Weights of a small CTC audio transcriber.
Data: trained on strings of digits, spoken by a formant synthesiser in many voices, 39062 training examples.
Rows from block 3 of a small CTC audio transcriber, named by matrix and row number. Rows with one number within an expert belong to one neuron, the router's apart. Each number is 128 + 32 x the weight over its row's rms, rounded and kept within 0 to 255. All counts start at 0. Numbers have three digits each.
After each expert's rows are labels from the 100 clips, of 14976, where the router gives the expert most weight on average: "responds to" is what is common among them. Only what is clearly more common there than usual is listed. The data: strings of digits, spoken by a formant synthesiser in many voices.
# router: slot weights (model.blocks.3.mlp.router.weight, 64x192, trained with AdamW), inputs 64-127
# up: expert up (model.blocks.3.mlp.up, 32x48x192), inputs 64-127
# down: expert down (model.blocks.3.mlp.down, 32x192x48, transposed), outputs 64-127

# expert 1
router.2:147134208089124069174089097176105141131200170138107110158075099151133150088146143118130156174178156102116119159118145164078140130134189112133163150132066134197116121114118069107126121167139143
router.3:177115194128131136173107090155104070166131132133130208169127095078146157139110126149125153134194131140141111048144112135143107168073080136101121103134126108055118148107065097157127162174128114
up.0:167133134110061106097163187127129088121145197098180143093126139151131176141123187121123157148148136092124140111153132053183138171070108131180123065095095177138127122114086143125180130119100139
down.0:174144082141133135161077188128149145138119093121114126173134077122113094161140105102112103107102176112128149176198135119139123126128130153145154097113106122142098145095151180121164084024111150
up.1:142162080137141159047096115127100204075131085155187169063087120134095161145131089190121052138142086174104133115091149140122114124102174103150159169190162129100156133118158081155119099119143144
down.1:125142191138179085113142086148041181096125114098085151139139094096128126082130092118130114130133176147087119173195106111117123140140120153103154135165105162126120085122160119210101135085119091
up.2:145154108113133093107122129115075146146189153153095119201122112155183151132126163106033153097107120087135098076163121132093088127113067113101073082115099133102191078134056140154110144125113137
down.2:159169188157088219144094138103112146148136113102101164066128094086144105140145126098154121140105104151115087133129101197071137122141169085104074131166089149104121153148151173102146120094135100
up.3:140128125113126187140121105136148089121184120127147110167165124122144102123141111176139168115101040143116118129136131139172164140074162084136154077101164191153127177048160136073131179123097136
down.3:150115154132131163139137149085156138094158110104102178127123201128188110161126048168109155134141067098193140094122126074074142171195110103173200106155109095218108179098093157104150141149097149
responds to: "five"; "two"; reverberation; number of digits: 5

# expert 25
router.50:172144089128151150138165101186091128091099101079129164146119093075113120120125111155163150140126173092055138106123166119097094147173129192123144124172130103133121118091137086124121157100101143
router.51:197137142126138080150124152135093120118098154106065109136131143113124099110096182152111174173161140107134146096118107164066038115110156155138157114143117144084115139166145066124140140163110149
up.0:149128120107134140130165172137159099175120181087123156103137216167110169073117190177112161127106099135102090168086162164175148093175114122167095155103082220115117077119111157108144050094143110
down.0:159198104147161105103127135155175073081140194134139112099133137216108145075117091108099088105159077093130160116079135111141181073099129198168089147111096193108136102095142166085149054124115102
up.1:129120137161121135140107117093087167094125087125102153158153091068086089139123108139088171123135130083065130068157119094110115166137167088126199098114085117038144157122131068107119133157142111
down.1:095091183074137115110110076107139083125083092136204203169165139164128136132103117119115137133176148100119149140088151104159136091080120133080191181116113093107147149128133105080242112105119097
up.2:114149080067091109152225094035125111100142196090139125139145105133073144112140162152164120142122178124084114108107134102122141138140145140134111068139135131092116138124111179076172130122138113
down.2:167094128099147127142169111123150143122112121137146153139095138181140133148143177093119114089086172089101081093145159123137131138094167131100095049097097111095143077139077183097148086115157170
up.3:115158136122098087129130174143180144157185122116096113140084147116180120100119141167155118164134133102139141116121170080167134050147143161114126097168108158138133155172087171113180142115087181
down.3:152123134075138043117119133159140125167124070097133085121092135163153081112152207093098140119104137112149149127119100102121148098078169136094174031142084135128150141140073201177171121143136156
responds to: "seven"; reverberation; number of digits: 5; first digit: seven

# expert 18
router.36:145112118111151064102092128227129131096110124158117123162157186171128092129105114115170102123138171163113109127051121108109110142098140104170146123080159120163099082160144076094127109139154125
router.37:137109108132154186160131082158117145115112091158160148160111103121116113130091098159184161143144146131100140121141092088111070164114082165134158139105180086186143150088170160049090130134160152
up.0:117134168105125112126143114101067138134186102143143136199163112068186120144118089111192088116190141204109108094145099083125134123089127141075105194093100089141181146135106094168157091160126088
down.0:117069120124151123146129170159175130191110160113099118067092115191098175120099189077078137145065064091127180115102173147080133155111123147147113073100100185073049137103137112138157130181156148
up.1:155126148151132140154037170088145143112125102137149147126120177166142115134081095119133152146151101179178136130107135130047109116097121119134139099117181088169162131127127118075092063169213143
down.1:146158115142099127131174152099112111136100139119098127135138120175090173122107182099110090105132113091122099082113122109178199134156112131113097163107091104089126127122122176166142085134129075
up.2:160134130123103146149129123172142086106128158110072090105173141097139130070190112167083116174105141106129084147067129153153151111139043187140044098143161172155085108131182117175112116090081100
down.2:121081196193103136162124137154142096087108151112131131134171132169156120104108125155146169136099132069141070077111133141136102145102129123102087135153141134096124142121188118137140121194049107
up.3:143119110097169123141135092187110157137165143132143158121073138218141135100144197149099103133150170094139090158086113175103166105146126122144098129070078152148162077177175093101122147091123097
down.3:143113117146140134115083106145149163109093152090125134095094120095126113086155164156161153070195091145153105096136109111062180143180092094203114112139156136115110143107155068048139127091131115
responds to: "zero"; white noise; number of digits: 5

# expert 2
router.4:134081163105116140126086090133093098165121101170105106114121179113180096116115110094170137120210163171169177139161066150106104146093135150136161130114133106118109133101128146068106088176179124
router.5:110126188131150133189079078111094089136149117189149135139081177125178126110167101092134170122158098159153191105147108143076069122082098176110148113121088138153112169136086104078125044116210146
up.0:125130140150121064122133126137154110148176161123143069093096181186139223103127071098178138129156113154135116094112209135174107064101177157118058099129118134160115126129159105104122139090134100
down.0:118185074067150141124166113158125184131086121121117173142131209094107121128159081095127139074071129125109158158164143160157137098066126140108151067110135154125141081101181186165072107134137146
up.1:161094168151120133112185129193110142088084095128129117133106094169140089179146117153082076181132124111088063109172076120109150119090120152126183124138113172101091163085112046077170173123157137
down.1:118114163163147195102151102159115113132144087159150119082155084121127148168138085096133125168137123141108121164138109155154146099122100145124158098152131172185130179116139055090159138148143152
up.2:143150086121069139128119151114084132123128164111155121145110112128089152157138158182150148126006161176114136091124160147117144079081137137167125153123144142065107073133104146077136111167105099
down.2:172147102134071136105116057145130176158155135152107094071112177092146172162175189136175146107084119161133118151102143166152145131125075130149117118157118149113102073125084150125198118125175112
up.3:096164106122112128138103117124149206051088108137099115136090138158129159150156112171141083174154121095105149150145114101181112111159176100175110119125099139094094095100148147112136136156132099
down.3:110127099123133114084069142124165129071053134101099111073142124072062132108138165134103152078061114077133128142078130094145105086186149125130070168154189123159086093080160136095094162108161073
responds to: voice: child-like voice; "zero"; "two"; number of digits: 5

# expert 4
router.8:165132183091165146090101163134089084172097124134098128130125140091122133131132122105109158149074144111067090137161157149119122123193109131097137149071116141143070136149129163167108117129167132
router.9:149130123094155176083126181154098080214103123157116079164113096095165187153123148110136155102044104137093080161129168159139104137150110115147086120086111098165082149175074142146129093172117129
up.0:145147127131155134084114108151190160075130162140125134169069163103147105092121150186137085092121102131136149156141128164140126123124165145113101074167125134118104162087170124143104135072085168
down.0:195131100150162144151111160161129114125163134090137093136054110161132100135123128103128088176158208119106230157114166145148115118182088098137181133165144122112153114103143144140126108076143151
up.1:141120149158126113093144134184124161054124159162094096108108180130105122155141102164125100090180087163129210170162133137161139099142137110119107107168135187119110145119124122111141157123115090
down.1:108087114190104118105168105095119129108148123106169094145113185139136079110122149066148127188147060124153089131234142156138124067114195100101134148155118076118165132103170177114101113147116184
up.2:133130099130161116122137067169144155178142136105145152135190102150161098129147093177125119139102073136038181059134122170097130111097106092111121132126128156147137121120122099093170062132095159
down.2:144090051155151124150166125111089129192106106076100133186104112152145144143121143144185167132113113105091116136160108163083125074142194068117121127116160136132154159098062131100127129171098093
up.3:120134129117098080163102138148067120124160122178170106205158103128113102125067155153156147106146181149116119094130101133145101127049078154109116167154086115122157140122111090165121093170143076
down.3:124128173129121151111129139147137100128121138093076143090130147149147112083114142131155106115119069086138171166121138164138159096135163146137146097158123164103149089159137181119138074161089248
responds to: "three"; last digit: three; "eight"; first digit: three

# expert 21
router.42:148066171167091095178143115176168115126142156142144101176191141139090167098055111129075142165157089157118185161075115129138123171122166142168140160130159156155102121128114154117143154086097087
router.43:094118160126135095145186127099140133137131133107142120126168128199121198100072066121145132126154065132142166095137159108162147063161146149101124128092110087184093142142074145148152153087120094
up.0:107127155110108111120101113134105151110117131116109150129157203132103137134190172116108158125198090083108154155143111097133146074142087116072178104128059118125107113108167170094118116149124110
down.0:163098121111126137157200138135097125159129095132117092137107138068137084224082151125123110122154140129141065116168110095140095111075103134078099085165167156121118124122125125219122108182152128
up.1:130113076173143122127098093156100119167118138156160165167146189093108100159139120147155154101093140066096167108136104076113155123115162068111194130129106165090115172096123087139105193122112129
down.1:073161110111097113130142150141118082078094148099078166106119188158097162123115113106130158165093134124137124142082131112110164113114061158152103149110108126149092131107110197132088129090107179
up.2:152140151132080126127096109137147070097081120146119128126070172111144100126134151151143135131170127112116154186131104168102193140174135105171153160077061161122181132197117046103134067077094154
down.2:142073109161103167131091165105168073152138095099129151102130153047156163096087084169100134136156109055155124156064155193111159175108102118221144169110108146177134169148122145111143115093127105
up.3:111110130116098122113104115080110157140112191106158100117201169121113098160069129073082102113165107104160083149152071160087106086115164072107105107147157177177194140109195177116157179112101132
down.3:105118125136103136143119142118128159110151143162113153120167155146172099129120073044144129129212072151191044134138132168128057132151155118112153116136133114156174164113118175118140175103093045
responds to: number of digits: 1; white noise; last digit: eight; first digit: eight

# expert 22
router.44:098141108141092190159102193203113149190097121047057138123096110104083118143182122095155148170086134067105139163096184151103127104181134100153144100140113115110103109140201178135097107073080110
router.45:120134129182114160125107166198119104135081130132116155138090106140114081119146139098154137123077132065072168166135128160119147126196151131145183145139137099167146114128205108126124099103098127
up.0:181132114172101081108147124138115151113149112151138137086081110165130161145110120135165165085127117159123133083125121103193163133097117119143147115121154138148195113144138166098122157132097148
down.0:118148103134078144112150131139152122107148146096217093119134106152155185098106087160133083124133124175129123076078178115150111122100154162151102109097117177163106157109130113085092167180150089
up.1:093108204116116104143182081160079130117106183164145160080165129088108139101155115155114107102117108104117150128087142132111150095156127180178108065118100146113149110151100080095152108144161121
down.1:183135144176135174103112155139099072138143115122167128103045082078143136185159155124154134085122133079090089124045162181121148140120070091153089142177117137139141171162161101154103145157109094
up.2:052170157172164076139134168068114152160170146132114210096174140147121108149076071115150125204114139174149105168139111134059110099073120102144072160076125134136130096158149177130125173163109134
down.2:162195145144157099127128083153115092154126094087082154197162107083117100107065088179133132139099097109181147171157068164157146079082159107134097094093116148077131105114084093108091109106159155
up.3:161098127158111130172112096142085167067108140098145083170162122081082134121119131157130136102153115121151162086137093109103121159123197155133134166121125127126087086099086104115106172103099106
down.3:124170092164121186141110149144087162122109129109130153102125111194172139064121081091099081138144089165223096168144123076140076112103167138136151153109143123112037121144087175173128160118084127
responds to: "seven"; "eight"; "six"; number of digits: 5

# expert 8
router.16:165130195072134095135100158134080123134149123129127117187110132066142119192196125127181126074187134180163146081125124155109088124092111166105128128158151103150131171160084068153109127137164116
router.17:113106188112087156128114137092098113103184084103140112164114122135151115133126081084147084119164171208195145139132120124082116158081077173109067161123137108152175114105088159112107151087199115
up.0:119159128155158148063094157144123127138148155102130078134109157140149132104129122114162141142118117077114069136151122139126113142193120146121097135131119154179080142101157126111152107147095142
down.0:117120124153135136128159109120193170135196090151188118087152128158150136115125124158029100188138141161130123106122087135129129164085103146074145079155066088110181113061130146123164110155158147
up.1:140088121101193122154137147119176090130100104148092076124128147168112137099101164113074165131057105081141161180147117103109115116151124113118146060175141135093121099135127150183164119106090149
down.1:113141122112117151205151172160155191132128140151135131153080109151148132077091084134175079126131172157179154127140122086115192100078136108087159167142166109178121157124102150073169137078148107
up.2:131107110169118078135127114123128087122113132139159115058123074137167170140158231148059169158104123101080140125171137105160130144104163162114122090115102161098088116130116143100181106107164084
down.2:186108122112081104154197140106110097089103152134123096152134106125113132083143187099145118140096127113140125111141124180134108138036129117134182121136132183123091147114091129144148066143116135
up.3:160089149129150164124112103150110081142153147128125106072131134151093151148129152118105134132092043136189194167094154144114153144088151102077140107123083183117071149112079116141121085099164116
down.3:074145079119113133154117125078115142081137118168109126185177135162118108086130110132190112108209183096162121152164141071154125116116084103138099169122200126178185120120152168116087100152118141
responds to: "two"; number of digits: 5; "zero"; last digit: two